config.yaml
arch: "gmlp"
model: "image classifier"
dataset: "seven-segment displays showing three digits"
train_examples: 195000
image_size: 48
crop_scale_min: 0.8
horizontal_flip: false
translate: 0.06
color_jitter: 0.1
cutout: 0.25
targets: ["first digit", "second digit", "third digit"]
num_classes: [10, 10, 10]
norm: "layernorm"
mlp_ratio: 4
patch_size: [4, 4]
conv_stem: false
layers: 8
width: 192
label_smoothing: 0.1
loss: "cross_entropy"
residual_init: "none"
optimizer: "muon"
muon_scale: "match_rms_adamw"
lr: 0.0036
momentum: 0.95
nesterov: false
orthogonalizer: "polar_express"
adamw_lr_other_params: 0.00085
grad_clip: 0.5
ema_decay: 0.995
steps: 20700
batch_size: 256
epochs: 27.2
lr_schedule: "wsd"
decay_fraction: 0.2
final_lr_fraction: 0
warmup_steps: 410
weight_decay: 0.0
adamw_weight_decay_other_params: 0.05
Rows from block 4, named by matrix and row number. Rows with one number belong to one neuron. Each number is 500 + 50 x the weight over its row's rms, rounded and kept within 0 to 999. All counts start at 0. Numbers have three digits each. After the name is the row's rms in percent of the matrix's.
# u: gMLP up (value half) (model.blocks.4.mixer.u.weight, 384x192), inputs 0-191
# v: gMLP up (gate half) (model.blocks.4.mixer.v.weight, 384x192), inputs 0-191
# out: gMLP down (model.blocks.4.mixer.out.weight, 192x384, transposed), outputs 0-191
u.41 054:454582619475468507460614493479586452413433493365458435527440589509562509502501590533509596474500515468456565420465485477474560491523424419461478496561563571434473477565439444328403490516515496523497514539464518489511437405498494470540480511453523487451527506513457492548542497532508574442461510499495495437523491519516483636439490573562430428449531554453500493473547526582447459556412506579506550431497527459514514525541446534577467532507487519539557533500492475444513530490530450474469592497600554580452468510536596470543468504511511426427458527538563522451413565458472502514
u.42 079:508485488573508527495449463496496530460482419523531541429545476450546531541467522491464554511464471484469461469407566608519538551471534511584476479443575465421580539521535630456591564582412496534419468497448561570487520510507439481501568515486515513470483568447505530462503436520455575429451430485467471445450490516559462597565479475529619432594418602520435491423514526571566445458432483460524470463608480468336537429515504591535559497531523597446457460486440549547480499532470511503445508485494470547427524464417497482453457492439502558481544430509521551517564549470476581505
u.43 054:483583503509554475540551504447489502519444506469565478508489541431444524505544586514522524494348377507505520518491504532547550520366463429546427466507356514605497518497357524468441487598472531436490469543501549492494573521550480508392490468523598497470510553509557455549444476496533487489493478508505473501453481488478595518422416578444492530521524484501500526541511507498443578482461559453560521589416458526467493494525546523541590452557439496480596482515429486428517478496515524514437615506505500511492526435557556424348566509484567544422542481486519492400533453476444513579
u.44 137:469417614509519540455435400500429403525453492558508534459520443484381550522495552519544540490532573468474528442519511462543453381536433538525501453488600576508461386494565414391547538515553567525613479473497455566456453494501623538447501541546477538520574542495499524502520517595462458420509488468520517523543549374503505466461449454471598541597462504552458575528547544491404507570488493425557472481500525548439468490609464519525570485430542427528510565439627478444448436529532534439461524470496510446475500495488492548508527463532462433483524492462496468448567483508485491521
u.45 136:465594495560393513375399576483418504550473525491539466557481509494527531499522539561411545572605541477482503563528611512534485526428489508516548502518435425477470505463472557585487489518574523488546449520426506419392446457456487439471525460497563516520540536478484508461520470487501478473504557522615488509480440432524566471481451542483441478536529470436503512485514510496516581480541540357376461448513475559404570446548437534452559581492572532605441496553498443489507553456584512449409565530428487568417489495511529560540541454493430460566566540583529499491507517449468428488
u.46 084:544517492497450585509503486483510525497560525432453366504447477618539536485562471499505492472496517482530554542511502527434465403527396525530577593436501575536527516456512486477443445463504475450526420490473483439558482474510522473513501590497415510510460509442383580563538496532430422517569464467464480516412579488549432432426445567457454451430503520572547538499494463406530450554641511516507562491434492532474465511427477489561526533507424505629512462477489516539344562505477531451509560511516547471490524507531506506584430485513570445428516505561493606542544585435457574477
u.47 125:593428439386476545529484548467480555522428460557513470453549419489526502439553538523500496500475520462460458488576593510471505515577528495447494475563454504515523613409411555424540441536511451519520485550499531506493448481431503483513475361488501442462460439459484540590524436476543492540453505478606525469537494546610520521498577492379347513521477459556491463511487567560512423487486503458367514506532506459472485492580452497466535466486437498565584493625461537554517553513456522452487490533556528589659445480416473545575543468577505480472511503454513507463482519558462546481
u.48 067:492588464463560606489475477575455535627502510479528464510512511511551465523408446445542533477484532574567463421490473588475481533501428426578460493384600510574518563532468503439462548489489503576477502447547484456524495507460497561470507528420457513518495521596515471468484562477489537590492521513498507479474353411472464526519483625562524385486517655477445495516470528449486484519479484465459460579393450543432453510431479530473452459468549437441479490467556492524503514499457550526526496573561482462463516584562443522508590602410523467500558549552429459500505441440529549419
u.49 125:410531496497510528557502479531497502444632357449576465400440487504524437536449494420449449508508485498559546488448567503513489562437551400501548542521498521484489444508532476561579477538410609556515515503512499595444511498530494477435597480454526553466593494486467419406493520572422425462495523502414471560530447430443453463524475549519607404408486535512513468505414503589467522547500468450482521525463477487479422475504524527560501481448501529447433524560479491631569442498518535581521476501514468521574545523478455498582611598554436506530461443480507463498542558553510450564
u.50 077:523602468465571482509495526543485519557520461529513484403533538440464438540480535390569485481456540521562461587523470445477510545524515649460490464532504425453457542468393497526490445532600510516532492571558568584459543434415560428536487504526439444454483458423408604491460481576458515527503428524484483500449515353609520499531462483552459545524446499471620481484491513471522524465527435442525515517574510522560527512521545516494405423546480530401461525514476513438484481456427550500476512624515500479471561390522525463580483525554511459504431487501443528473457441507625516563
u.51 092:484580521459444483476541437451499555478600548509377470518472523477512565508551499522432475470518506530482494489469653525432473522421570441530481518519510557464496542422470495407446523481542437465480484501472500431629454534487516453462481504456535508578484485390461516501518481472480489508509529528497418418555508491594518507462511571509421474521608409491577494524464405481539608500541449438549521449459467524467401584582513444591563598520492444403583464554512549505438561547490494481465507492464630588540529561458488450469477438506550482566417570511547510453504558466480453558
u.52 066:496554516419423490522525439532504561493480492511532434559419631474527564497506450482507484528428511504446588537492431441485491535601489602547462486481465504522495524561429489575582549513486421488477464510512602499534531547545523478520540538546454447475352516423487492516497505576512473484513550541502535432492461441513523402385492453350488450469522440445556417473460439477410512547460487512524527518581462563450556582473490552600487605539454422561589437565582467510534515526514487532615517513518534590506477494494422545520473572481425422515505462498454494531513479499529426439
u.53 057:423469538479458469540501380531515495457494545480582524528521516467560511491467580536442467567456503471651559517551496548461512594461530515491509501482463566525472473585432579571561552397507542476484515617481586500482452491443478532480404493419530504522433480364438530421523485490534553475576464474572508552503466565552466569490488513433466498534442412606481385547469518455448512539473424588565507558498544479457529572475587476558417555562441490493502449561476439479474575468432431510467476482533479456520453569450476496465466543475500445483498504532379490497564614477483523488
u.54 069:450484501474458485531455576582410347481529472471511587451467548527467516564509495472459581445522384595427590570502543478542540562482506505560455484456499467500458506484450471537497474612483529513532436398554415514588555539516443596505523491558471484494446460561431514509564507539491509434427562413501433511508572528531499551461469499463504577550472468470541410456456533574515548482474479422523542445520504584446598512544520509538479437446520527526488446536478506366559485527442488437532586466476501519420472497532556545528451556579511564397487438494370486590504503469529516516
u.55 120:400415470521507454458454472436396501553590475504530431567457518542530493440587447523566486562468578390467551578573431482511486583487484482433461489584529499423526527487640563494513483514489432526475560438462483437483471547493451473499504465476419551557562507466521557507461555583596474481554452505515483511503455436435484433547450522510476437547478437458560526471503507401551517530483674488450553502459542493531501526519533472444456473555508516519546427537554455441495508553589494427565503539532481530527541511538458435423512428578438561511487498454386557537459469594575479540
u.56 125:395531544522568514538456461447608458514557460500518548578511371546419571535467532560468460608469478482517395464466472568462501581497480484459412484518462520496460530422580506457505493528462473490504596406572454455498588558495543576469506492572555596444511562568596493574474576491570555511521432536530523464546436521422488533458444436506455541536522562502454505503521397492544473545452471584501477466476484552603535447495488456482448452493497424438473545519457444467490470482519436472559505547597533482509528533450448404549508519512528419506503518486547436549458512453484578353
u.57 052:491438634480447556458489440541498546509465431506489563502591479505591483530433446518550571467473524540560393470491461465486476357622477441464518510414458530460480507575484490453491430468404504402457523543556402512529511558555459443487489481419448484482504534488567553642531539491529477545480419467595521393472560507556538470603490474536506462471466525510449518543457497502450494521597495469485556476498554460407532513554475510586431441495491471520430453514534512567413403480485524394468493487552575492503488503477600471542551573500470560485581570513532520473559555482498531519
u.58 122:520504489467569594420416450500422423522516485507489472445550587442482507497555523482437449490556469517495508562512457525563549406527482514543560470524497412618577427433604494483399450506483499462490531485576518399535531490522487558555616469508581559440472622569526484505476429509525546516509474463440605463497498410497517455461550479490518587606533474514468486472417533530407538388470525561586522371434499531447529454454458522501520541465522499526588473492487466511515455531442459517546443535495467506605459538486460579463555461515441476537465588523516433428489507528489583481
u.59 067:484402477542454581542541505511482581498457497542565562485469435576557536386523603468418428479471474562441448551501441416508443522391516582534480442488449404546536491535396519507584472502359586493407599510468579474462557414553536518513520535437456480554573495500535462564506494481513422502557478519526473565492442515527534552551546484499488471520408550553532410551542540531558464505370546531503508510481460471536520492550599568428515493529493462434469530402493525446396511550524573477531533484499531456433482526481537461432488523462488536562448448550455534457573552482476513472
u.60 075:464456467556518532510546520528440520496460494581580499526439459478451553368566488483568563443475509480544567540384467487427572466455529454522418524428530505555539485481566505440477488544428517543537558505511510403508540546558507468451478559499562433500432456476513439424499481459462546444529628533518493481488543498533492481507510440500467497532506511450524567540624553461506473494463507447489458583440495529472464447477493418558359523602463522518558608419514579510443509495515556477443484447449565630452583542571442528391393484525519524414537527538580424491510500501442498534
u.61 112:518550469536519471501506438397510485679540582546477537486512538514467496457590440455445526571514583537551503457599465474492546523491460530480450460441464482324426450562469487455552489491459511520440495499458592499431430480528442527466575460497522556493480535508491503489428514516530508445476546433471465589500468447445474566489633569423493539537537560455513512438437536435480526471595498489480527470476506509536412460463517443489617396519469509524470507497506483595549478422493510495476532653501536508428564503472502484605540462489532543486507454463494492573454570398503582521
u.62 082:417501598589505513478546466484462454516492401495608521484655517485560586428443507456499557484524473530570463544520608487517578432486478521511413482446537543544507403526563482502506513506508449633435501480500514488535480520557432505507462450360477533486546601489534398530519532438500480479454523522498530472500429489526486538433503544514489482460527531456511462582617490500500541525414465445458549472497491490461429508475555542405535501451545469481520509448465515522468580589469452451492574415580434485488513516455460485422499517430438457604463621522492521502621462478488587454
u.63 109:541452524485463509533508471479542477492548541542490541452454574592450585553520643516499467571478538531480537498444480460490501498389391467581547586564525497429514474437549489502449454486432470491573427500418567591586566523526557491519497432473405488444504440453596545483460591571524601568447509542475491344504520524500425473455529519465500486543489454522463480536522423564496459440523509531497521506439596396496555476533428542438582483514534488538503393422435478526450536503467491445476429509541575413487528576540489576422498538566462462523542457478489523528528478464541456444
v.41 050:522460540537554591423480546483522525453574495555542559644403596570481546498533429546541482528549520430630484523504527508475467576472447487509482509592490469473468479540434549575529508382488547462513535469533572501506472605544537456469457531515507450491435415530460505476453560528512526417474541459514571493563556478540478519423568552439426488480445420475604498575480525592423518529487495508535565396474433553486533502482513390530562611493521479427465463603534452424550496409480468502461474469505450434380489489490489473472542521404468490504436503478464463537492530477448499562
v.42 060:489494561406536476435487527470588508500491448516519506413500576447445484430478498548429559478539517522510492585579518449447539527479408498476455505455508534487487497542495446516467489568491481500444400554470543408602543386561494479461552482491548544461486544438536531494516454565589481419492538577478457599515498500511537550532545437445577544503460434467396428510481440512508486544405445459449554539570437496454461498580521492548531556393412477557550437505510457568476520421513521512588554427544537475401504518480461572495448492611565530566455553488537380492541606468520510578
v.43 051:478445451540462564493530470519491491452481524453490579512544489420492478552428440535429486488406544480491484593512550457416427563479482518477461465438476547478496529456584410507566466536505509485422590475496557440441470481489617515462522468476481620564516558434542507532448523534463488515514530481518442455442506453506501522473575427450452598516568545531558553475546565570452604591648534477467546471542481485505482489456513447552496366472532418465564509497595541585516408516446452579477398456490597492451546494551382462454436530505534494515549559467563571496507510470451503493
v.44 147:463531515545529491531509493523457576417543435468629535547492464556575488506414472536493494516574427583420529580429495510467497535426556485505563561423478443449507499524480409573445536461482581476528535541457577544492551496475498505469539520464409409448471458560504555434499465508488533451532457460394518497461499508503529509577561485442497426516619578450568478539559433532512524491519510414548470481486513554454420459551580521435400494533495527480592560383528499422560506470512553516524472496473512554511420515532441553607434505563485467454546462466481396505463587450582486392
v.45 150:403455414528545509545519460492469494473510441463444514523473456526471567495501455526454481509549489504555478519558407504540498588542468543531512477515499650504493473557511430475496573578479578424431593373461491522505518541445551415608508522445536551482422603514536500533569563542467556491474394467521489493560598507515564535598456381478485464548535450526475512444487344478587520549528550511503393521455569496561421490579530480548534495451491503501576559572458523462460441459477423494457464458485553495488434424449481472530486471467521426514536569531481503492467480506472595421
v.46 072:505488482527586573492564541560467380488524508454487569423443530537441525485469416555578463511499496510497535496482463551421472561530452587586500460386562455499528475556367465574437550593573532514418468538447571553527486592503450529562518525448421510465514506444484540524501543406567492531437644504465551552558497516482499519502474497537535499407530513483466501549457496482523490504424542589473536430446506480499508471557510508500516489599574422383534541482608421457496401479460493497494533584375504498538452486476481456468581557565464502447457554485447481423457454523507493513
v.47 130:471590500539461518582526527533493463494513451455452485501503464436542552522497505488425535433561428560465541527562552466466462628387515501603552606424544574457422550435510445463533436502474565448453469447514458473445599490577452522525553635464535490513565530522497444521463578420460569551538500478547528489488612439534469474533627541459472512506470443564384482488530513540518451506461473534500522452515508507444554511420521446522459592475515505418492486601486415525486481491487464474479571547495553448446479453446497502483391449432521624491478607501483497513467557496428502475
v.48 058:514610446478509559462553458512479465547567493463487480437549593525492461507525422491532449494415557416528511483471537436502491453400554582499484496486408587496553494460501425572474608594548598496486525485577566480396469565531552429418471521528465495514409498507537475518546544509491550486492504548450481411489524508493506467544494477504488569487489510447526540462482520438454528485515329542566554546570514474490563469492488482497490535457588411495445447490481537444576480503513442641425524429486448414569459614543444550472539497489530523429565506478572465544550569452394483475
v.49 129:504467527590657511504495592533451426520517474520537532463510475501444486524411493564451500427480429502451483440527523441414424435577539530458484555569515463441586542504542479399477503488585531520454516565456529437456534460492604473552567525441484389445498478497473539499569578498591461521488597562521544506497481563482510533467517531452511528451564550472469478555612423445446525415553417507592410467577487523522516473493508455482512475414535541557465491472434511393584564529515491545479483496534498422471566542487448551486458501601471529527432511465426403579498515456516560442
v.50 062:526483467533575532571477560483424545550478496463434439506541580597468485451520478506497453472472589461518552560481538443525450466525533454480505470496461545471520507501522553390565472455443556523431532537511521494529446517559532442474447524517517436528517514498512536533572478559459470502465561597553418438535524452490497534540501460421483526507574520492571530441533395492555521311520511540509621507522496539536532446584498468548612408452602529388461512528497455581606534475509458470389361528478451470443521471490521436478432474539539484547473460545479473372517461494577492509
v.51 084:566611434490498558501542475491501416578530499472537514517528508455470529483413546517486489483495481580546531561524512548394473484517461571538542460478600580524442431458481455455547564427561435576454463551558502460521563576525492556562569564428515513512454493495424459519389471481536516482524490545450430495465518549452583388557434630564552540527432435576535516488498465490526537500571424497520488423516482511484528472505429465461502588605468533425507518388508486495525438477528470508427548587477488519411553497470454468507499547485394541587439531425428437378515478536465503488
v.52 048:506482475521552481511569494515527486532545557553582493446576438498383462470555467519445530494521643565481513577493496536642436459462575532560491443449458572498459527483580540479471454495504511469539487503561467509474455526485489486462525414437469488455512520502563587507450469572497543514354493565596587535457455485423432472509477489422394501572558466502477519526464529462537533451473556412582463561443509527465501542492463488468501487479422534427500580493552493520460367395503523408452429482501551577448552625533512461477420468447578495511516556461509494526537460487595476532
v.53 048:499512529485537565477512515403530503494533505506558473531480607519477392493525501537435457425529469535537516560557426476599440514471478514442478515594497410498519515456497552474533424470544579472501554540543408501542525478557605534513550550435530454507541467454488572497622506451591536455442415393583449496536550452411533536449612418456531578460522535498575500513481527534468449547402464467493531505473435558491489491538507429547495598419615459396527382558506533515486424461504463457478532450534554459504461412537597522452507475573478506455513502469497514469556513402493484459
v.54 062:519465514559576552457479494544462525579549487517525471544427427503476534541457528369478567404494590540519502565511517535510377516467439465497474546562537540485546516556468524512490473498437504551489439437491454410411582454521572494534489422412533561515542460556516459507429544494573510396488525552548445469547464590511443548449456454488597508574480505494519505511458420360460421458546436459542520406488504547476569530490539471519538512412508504525542570478589463473574488500461449383409432452522481563501582571453573500571455553527478510440483462528478521478482496618458525549
v.55 131:481437494517466501497346487526571356578384426446521575525514527477479546532487516492452513514501493555575588474468482542471498630558579554520534487460445490528502458514527491493383525526562526430528493552518504474518481453598492465555469543519459530531473464616460489611512459450555536468445482403539477550517532409531491518472553520464508497445519469465551492543465515523502505455457467502439472472489489543463493587538463495489427590497445455630544541524530494501495468583413535472446477548430582492426548441412506393472488488476485588489543559602462522614442497495565497429
v.56 118:528514527463565639468441480475503504453451529483497536482527521362570497510509442538567440439404459463456562605438476480469497523545477486459474441458659472462484474549533564555546457492573525513494505496476641535526536475495504458567372374502465538502608415409476539557564435549512548541545552524470437530415506527479428565487546489516542430445466515448427537529525528548531581478550485586533463470487476499489431504371433457551551514547527537479553477516553499528580532441551591460480562481498441488499469465415489502448553467518499480510565524489472438465519478422515512476
v.57 051:526473493456529530494618537390393449550547573535550606544414488503588514588439445490509558472407447465515520413503516575511513518579443443475502512506520592484514482482554497505514453425445518512456479487466528528503402512505527483601500515473527421393539508465602606436493417382475514520531510528532617458511572515405490455527462571526505433485511543514556503481426562481460443468570531455484572466524519504581464554508580586509403486482574523544500453491464534465557538479462499444488494450521484487546485542463546556439521498523502501393496582470393410457450448447478493498
v.58 128:531534514517465507555439476529562518482517458406460476422472557421505516504564458528511456487512455561496540528499510504617436602530492604540479595493562535554513479456480480423505493444546491541458397525580377483472502527417587520550476492549584532558564344421518603429520458368473460505586610497568504480489423473462480508489419568467521520411477514510453476520471556488494592542495502457522526471474416490545617445539532458490418424545451518511446552524514414463477476533485502501441586544539504424523510446505470459544525528515519495564387515540499526504524558458481457493
v.59 050:496522501480402473461408557414507548443438544551510495499577464455527476470377439496470476560519550539546421508496460503542497487535571536352547429529487502524525488476414391494544439415539541558555554501589459463364571432585479500577403477464496516518432543519411509446565457424582505496434531523461484440461531461557508520475582451568471478415488450597499513558527525530510419505475467484526562501523478559544537508399548457548583535553568502561506484487528577517563530557481494546492492540541508557492479508524517518400521467470508544468558577412479475564535438532466592483
v.60 062:508519521526564543503484615435441424539505519440454515525603518445499467466567385556532474499416485519539463570447499490451489433477462474457448592434510510481527537503437372490496365481479553559494568479537603556445569450505496492493458567475526497552500495512482547477537467546426441461432532465593497453507475418570468574502532374511473568540518551557488539503426532556507474554508519516566463503448533465415483603505437461560490451466444559516497512452524462532463457480566591458509506421586535521404525580552488540570499534537447453444543546447557565570490633454490502477
v.61 122:519508522431422451561553467544479495411425440494533530425441460436552483409540483589484506468497442388434459456451514472493579501608551503439512517524495617551508445404457498505592410523439474516521482507510551552392473441550456457444512464443562512541465489416467509533537511602560554533546478418468444499529496608418536568506461552497508468546448615642542423481505427498466559478517486551478550516541476534454525518499456439581477541549446511476432380487516451538549573486521492500512531556539526436502539533498510414517484574526556543495486540497461517594470513565457531435
v.62 075:514428569524445527506508504532440507544547538480556517532561529482464467491364378469585387459537508434478542602475527501528539528406449433527523543495530505540520506489532501446533505509508568593463485471554445450448488458581456480466562503449478454591598502520456417479510550457458478530446417477432571535553470503506475543544470529536555558453586489407501464611594501584489500433553457479521388502521423559573482479540468550383461483537535517540563527491525466479627554485437558458558459469479540470545375492492488531483468532467477407496482524428468602506517497431481566483
v.63 123:576523452450581588516512491542509508582547456525412523610440496546452520471552506570471508480470476457481500496519455578533508450550459511508509456453496565422487518453461442463460449460558428495516468541534558420463589498500411495559505491496496467462503549504531570466493535612500485545528600525531519512562424441401601513536443510464390508532501439426499550527559480511474392481546506483532537544575526590572532551553574418535471455467579552510494458457461565548441469388431477508474449490448472480418562487532528438512506405507419527512416455540444541478440622580517392516
out.41 068:478444351472470519547491505550419436592571516667581568530461367566528576491466557501500470484478474448438499459467538517440488514497572561515528516457425530590523568494568424576558414505541564459552480487485505503555562552443551519460433510557619516542527531507586530551413487543532454544557567507505459599442494570517553482486456506494563521499439440475461529539556435433505455460512482443435553602527474493524428451438571486463438508490538433497452479549498498536419477495527522466489438450483487460583453477392470453414524484489424565503471448468500466477510535528503502477
out.42 077:578498461531563581558521526412483609471499469500466476514514595432553444413407487555428453492482402493582503536537463545490492468517429548474522568454402530576456429512438420490446388478520492442501543501502520465530525478473430502570503647479553534467482581504544477596425562461543509537501482485539444493545488473522573511462445543522408509440514454528447499494466516437551491518443431505444528428468529537586473464512544565493615542504465451467492493536548529402509470520523445489584462581481556493567454629465462521459624490557444497521500490511526511382559505438476474468
out.43 068:519437443428542491452526496497481483533402575486460578469512434513502493472498459451487485470546548522544497437477517496502521445461587579554593535461578473410529537489610477570512452388549508574534449464477462529555506475482531504493583504576476468589538500487532537423450548540482374495563515487562407562506572483494397522493586491485474524411455430472530458480512546498568427469461470535469547565524486464566428450547574428458445539459611392537472531456489451595494471534503445477500412474504436542501511521499511632528460485489489519563481521534554373539453526568603478438
out.44 148:457531535522526531541517548469534480485466466440511526487466574491417547417574465516457512492492587415514380498486451442499531554478524593585580543432460491534470521465442524553514514480487441564487553511447431482556512432521526533575454445531545501564468519483610486484461533459527604604455452504442435463474442520599562486485450464456431469536501489462491450413534534476549533456432536497539552461468592460557530613553458475485524564562515349463565524483440535528423574534545504500479481533508484491480437537447498417487472496460556570575504456528560543589371462447366512535
out.45 133:557525561441572518404505561533542447486465528528569523500555533528538437444419554596512546471470559467528492642477438519480521519452510555501497579495493577473527514500491508498484491525462526554512532518504480542516509471437450458457540498577455466527473395519551537536410544526511453582446497394478519495437477521493423372473545618511511501401506580479454555526452522562462523451434435506447598472498515564464448487448540477421503424445629519433423547427579493636392496518602476507413483577506552450475511468517481545551533510495480497452460535422508525532445503522441503419
out.46 088:454460464459485561523494557526453463438480511486512595452529496438573486423375468498441439559564544473458411440468444472560500464524497386459556492495454538412452501551584563445553614519492404547493460496536504406506488507501556498468432420434541475548516441588513521558491541444453406502551581505511520576556495615466509591509512490498558474527490387472548471654559491506488507517397561519504508520565491488434519510468460540568505519533540468503515527436482469448540457500530514489562445564521496550616438549504490450437546483549548553548452479448512473450403416478504549569
out.47 119:563510589492483460454447532590538489492493491479511534526505432582534549481445591472445537468492488570505475630403504488417552560482517552515458513456505494452496496510561516453575525448479376418480488451462580457482476521519433563467523533561515428578576443455477509513572441481507549553493533532497454618558487517435394437504508479478544542537425571478503430502476468501444571469508476439535477564498604503559542488463435473390506484452539490490540532549568545469484435528528514610462552558459446452442461437521453459459528541619375507476509530385442496572599441500461515529
out.48 069:595520498513447470521489506524505446487490533538487490467537441477566463456525507451473476499546490434474649492467584444495464430443523474573516438591479492443439496466420443400580389516485485462531487556483432529484457557459472552493554519526652516452435520446391491537502545583519542489561485477556439487527513510461572499480412499425547472564522388475548447505562536528492510382518525508512591457410559427533544524426566536573595585575456453423547562581446587548557482493450438473429520531514530543520456483561509545539540510499450544536482413515540547431480493493476465505
out.49 127:556496524490527574578498483476461465504383457539563538417606580502473435492492463608442493498396494425542551567512502501524512479527485468385627415507524458553487465461458589488613508533438426456568495449404479462512546536515476493499551519447458441584451458513546470440504547443573517520491422542490440501535549462549492532576399554535510425560521522515619535626552537615458499486441496446472485534483494544470520452536528505487477476521493531411498568466553438432480524453440523462484555497469370541456524425469477492506447482549432520485561432552508510546487495570514561493
out.50 074:532479445551448483597475405512481525443488515515383482431528468428470443447596493536488581560480452590498565498571521564566418555435562469496495510517529474626560388477508548429470454458447491530505502504516532464515453466497458488453465476485515487474497464669529421547500458564488478480432640417503558515525567539593535522361543610503499428467475490520477561516529494410575524516390504441447507472542502482534517513480464528499441582488448591512481495468444519389498489480597456518502532485513529562532452527509406556451480530482550496499524552581518478543514482554474500466
out.51 091:531436397574446564503503503552596504453563504426551564406556458540506467476501401584471460577477587420487526486508494430564541584488540413454590557494462452519454496552454587512469512529524489546487380491520552468406443516586549533433529510489539482518437454533473475457562459379494557513547506453584467508593466477519463541567540497504538506492495473437485491488540537482494403460427558521480495510555473456503542478485449474509459590481469456534472440552484555519520516488541517485505518521545460375579430573496568492509545538444532418624472516535442497456373404530500581455
out.52 080:582555512620516434505436532517536443444441510452525525385551433513490517462516499522457502544523500441565507516467550471352541427442392499423601483524416592460540421563604412494511444503495537571447496539482443507548524559414532567519459470429558537473545474528435550504514565467514603566487509550470477553577500547476531510564507564553495498459547556504456501516553533437568435463507455519460425430422443453506346486551449589507490524491561551607481502424516498443451519479528490485465529547515480479450497426519563417439528514503566535438487504506466492529493509488462560566
out.53 073:567586473545556522430473584566514493511489506372556508460490603552492449504569519514506517452454490519435500468418424468466423401549408544515540531453462541477494492448566437476473506436478523537552434429524389553543487484523568531428488507546569454493625535576462478519472566541522493466440529529485465498534524418469436501514376504561559454439589520445510553503494539546550441538522469453523539469523460490599430498567462584543555416471514522598488497400465455455534539571492551398562510497406533587499480422543524564495514454532487519529497454448574439511462431524455547531
out.54 081:471526469454531498423605474450552626476511507500486492424537492460458540480442481468494415545473505485550513450519579581482513462439494509452547554555509564528507503521517560478566512406513524517453500598449502534501503456488517441496483447422468478538490502476513477526518592529494488590502435521474534561539543497534426452463506532527563448414492526508481505539596418427530408478425550535343486549555509415578441437473442577480440597543520516464482558407522547466578456420578498566419524443535439513480480610526541496424506519551479536564417591570518465408446454606489473480
out.55 136:516560503479485533511461506480493506519488515371513459447541499441478582517479501510437487538564554491548502552537557561510610427518513502487514543383568387479512550495458421507371504567481506369516489476514549500485460423543474525474525470465564420406538488420561511441533435454469519577561545550481451524436518582521477495479471476454483506521500555567578551462533450540562518566534489513569392524489492540394483574529479444521555457464536523460543501568498452557494500460540496596590537553479401499490434547480474425560454413451574560467552448460530466425474506452436643449
out.56 118:490557531530566608456433481446595489547535517485583536495450530448501457477460552478548484534557561435553414461537402495515527492478482447468417574505464482577402471508580412486505505461493464598593482495581463494474549495513546544528506472543438491534517487481441479583523591491593415556536573504483430564469535555498466387441480558457519553516646559471482511508530473473505490456534519492444471426531492532501548569473523410478449419462571531442552589482574588430532355512483434571484466515450372398512515526480471481487496514515523455471495432465500557548477484458494510468
out.57 068:402587578556491499502531487451441474585478483550580459561449504439487549503461501583426543470452473496519575452593570465499486509568524504445490449565510455529500454519530505559422650492532546634458491508394520424540445470518513592590448551506541541480393527518450420478507443507476530511465514576477571530503472486430539537402458560476515494574476464397495484463431544440509478572458399553497450485514450527541555527493494468487493543534483498546459555541603482478611532545450447478515565388519533506526478516408461551473533458463489548459462439419526511566479470387500497507
out.58 120:475523540519528600500542531555467509524429535523528530461470487444530468547558501486503422457462522414528412589521413461486464373458582618516480532533488461440498525484547503621510453494454490562487629543546465470474411510533552504447553455537464433485430540496535511452518575580494576497452509549523398412426473511477549499442408462544412538481548587501468534529543494426463487526552535437524522432520462539574434534558486523541564518516518478503587416557460565544506460498486470481514534490455478466414490538464616471501536496547473521431538352367445545548478541504556482501
out.59 077:541587450433436563449449601546553485554500504481467529377415495465544511509443428457573555477534550512520472405475530506527522443468426553500523466582481539539565543460526513552498505487515505511507434575532518560533533593498527504376589503517428458477509487500503533486555473538488419411460544496462428438587516482449478424472484573488537536510560512495506556531555516475461545567530497433573577392588529477567463542540521443446472526467460541565543476657570467580473470458470519458406456445421471514564466466429501514527413532503509447398497460460579550534477561480421460444
out.60 072:518527484462388563531557578595546494475489463474490500512510543484528470579543462449452446502565535540412457516545459528459423427478492516473545503534538419488527424503468414513495484472502482394522501541510532560491482421471529419411527462561528502542547549440508474485501453536516403467540525567503475481547556443446481474540555460468514530389502536510549457452472528535476545464554356514415507467514508506542559466587360458527469508482580483457519477547549482522521629463473507542540551605491381480536460594452489537656535534551459443430505425508535540498545453421584579528
out.61 121:465503491451540420529534505431610531560499491541524537524520483507449436496485475536536525545497485541624522504495520497577553510432557515474531468482518440576446487473529556405564486536414490510404449486346534416482448483468502466464657468461492479497444490407512580542513573502421440535477458527489473561535476519465485499514564494502489463581485490456551498482461545440411532566427603491491473418505601490584517521582543455471458467435477502565588457622508609356497470481462547501524488534550436539537466507470522473511535517473504437549503429429479579491504509514383464543
out.62 080:561429418470611512526392557568457524500450526498435471556372443526450451479488487484376466545467506501451461454487490448437424517517498524519554577533413465485472552477413493575517393580524509477593393464621539502516407450469466490411557576618463497548500510440510518483448542477581516528520469523415505602563503498513497570457573528504475487454464524496525510355430449483546554475550554532491581580473533436559528460451530504540479487485488494542511462555454566527540436523511486459507483600424433488501486519477556524572568521468492566516517460544560558552479493513482467490
out.63 118:413462471452549552487551444443416504591519538450468496604505529461507582548458535439509513514439361463448613517600540519543466529597612496461428461529419553417466433527492534518515472527502514465527453503447443524448396434446438531459498452617472498570482593510494520501501488458453531541560488494496502531399512570504525496546443579522441467521455434442557506495450461518544483547591478562593509575497506500418475426526478490553470544400461502525478463446414436518531457540496554487538517460531480532545514572484594526504456504563589540457569475561584425475459419493493470522